config.toml
dataset = "patchworks of several textures"
train_examples = 72500
translate = 0.06
color_jitter = 0.4
activation = "gelu"
residual_init = "zero_last"
optimizer = "adamw"
steps = 16800
lr_schedule = "cosine"
warmup_steps = 500
Rows from block 8 of a small self-supervised image encoder, named by matrix and row number. Rows with one number belong to one channel. Each number is 128 + 32 x the weight over its row's rms, rounded and kept within 0 to 255. All counts start at 0. Numbers have three digits each.
After each channel's rows are labels from the 100 images, of 14848, where the channel reaches its highest value: "patch colour" is the nearest of a few named colours to the mean colour under the peak. Only what is clearly more common there than usual is listed. The data: patchworks of several textures. In brackets: how many of the 100.
# convs0: expand pointwise conv (model.blocks.8.convs.0.weight, 96x32x1x1), inputs 0-31
# convs1: depthwise 3x3 conv (model.blocks.8.convs.1.weight, 96x1x3x3), a 3x3 kernel
# convs2: project pointwise conv (model.blocks.8.convs.2.weight, 32x96x1x1, transposed), outputs 0-31

convs0.52:130129130160095144093128149100177178132123175018132104066133146115107135082122140121149117130152
convs1.52:131151135149196173132167132
convs2.52:134166168151110093082146085174146179133095157127103064069166137172115139131114183142117152125143
patch colour: pink (31)

convs0.45:139196197135098091071109071097102123124134140126112144097132074141129093159129125171152150147083
convs1.45:136123132135217147140150139
convs2.45:108188156183113109161140147157118157110111084196117090157116182130101111139053113130144105142148
patch colour: green (28); black (27)

convs0.48:138156167167095156128156121070163148100153166097122151107126159168109099149174138147211084101128
convs1.48:129119137069118198123107138
convs2.48:176160112129115138111143082212129105108164125162175126110175137155111174152206155125130145132137
patch colour: brown (63)

convs0.68:180119175168107143117129170152154119180128198079145150126154173157120137125132117107161064092154
convs1.68:104075111147117135139198134
convs2.68:087155152135149116177178125172096167102105117214153157113136122099164131150110147118105110184170
patch colour: pink (44)

convs0.12:109140145173171144120141154112124167160145068173145104143134071167150124113114114082164202118080
convs1.12:145144147142217138130123137
convs2.12:148152124084190169123103143148148146166145179117158138125128114137196137124080125158095199099089
patch colour: black (62)

convs0.90:093099164130163144131171093071142140103108152101138151124119034096097125164129185086153141135143
convs1.90:106134138066157172122084127
convs2.90:123114094118141140125109074121112145136192061134157107102104140080145178128084120054081101130108
patch colour: black (43); green (28)

convs0.94:176108136145129103097098130149160105131059163110135129145090125115171095126225119112159115081157
convs1.94:135148144149043133134154137
convs2.94:090189110119123105127112134127063072159125111167127134152117124145166104103210152164119123147185
patch colour: brown (43)

convs0.55:149138068125148160130107113104143198148167117108133155181128074115183117194094127164164115148135
convs1.55:161134156145056148155131153
convs2.55:077134206149114105167087159115162140171057121124130111164126162075115123146091101141121085128128
patch colour: pink (29)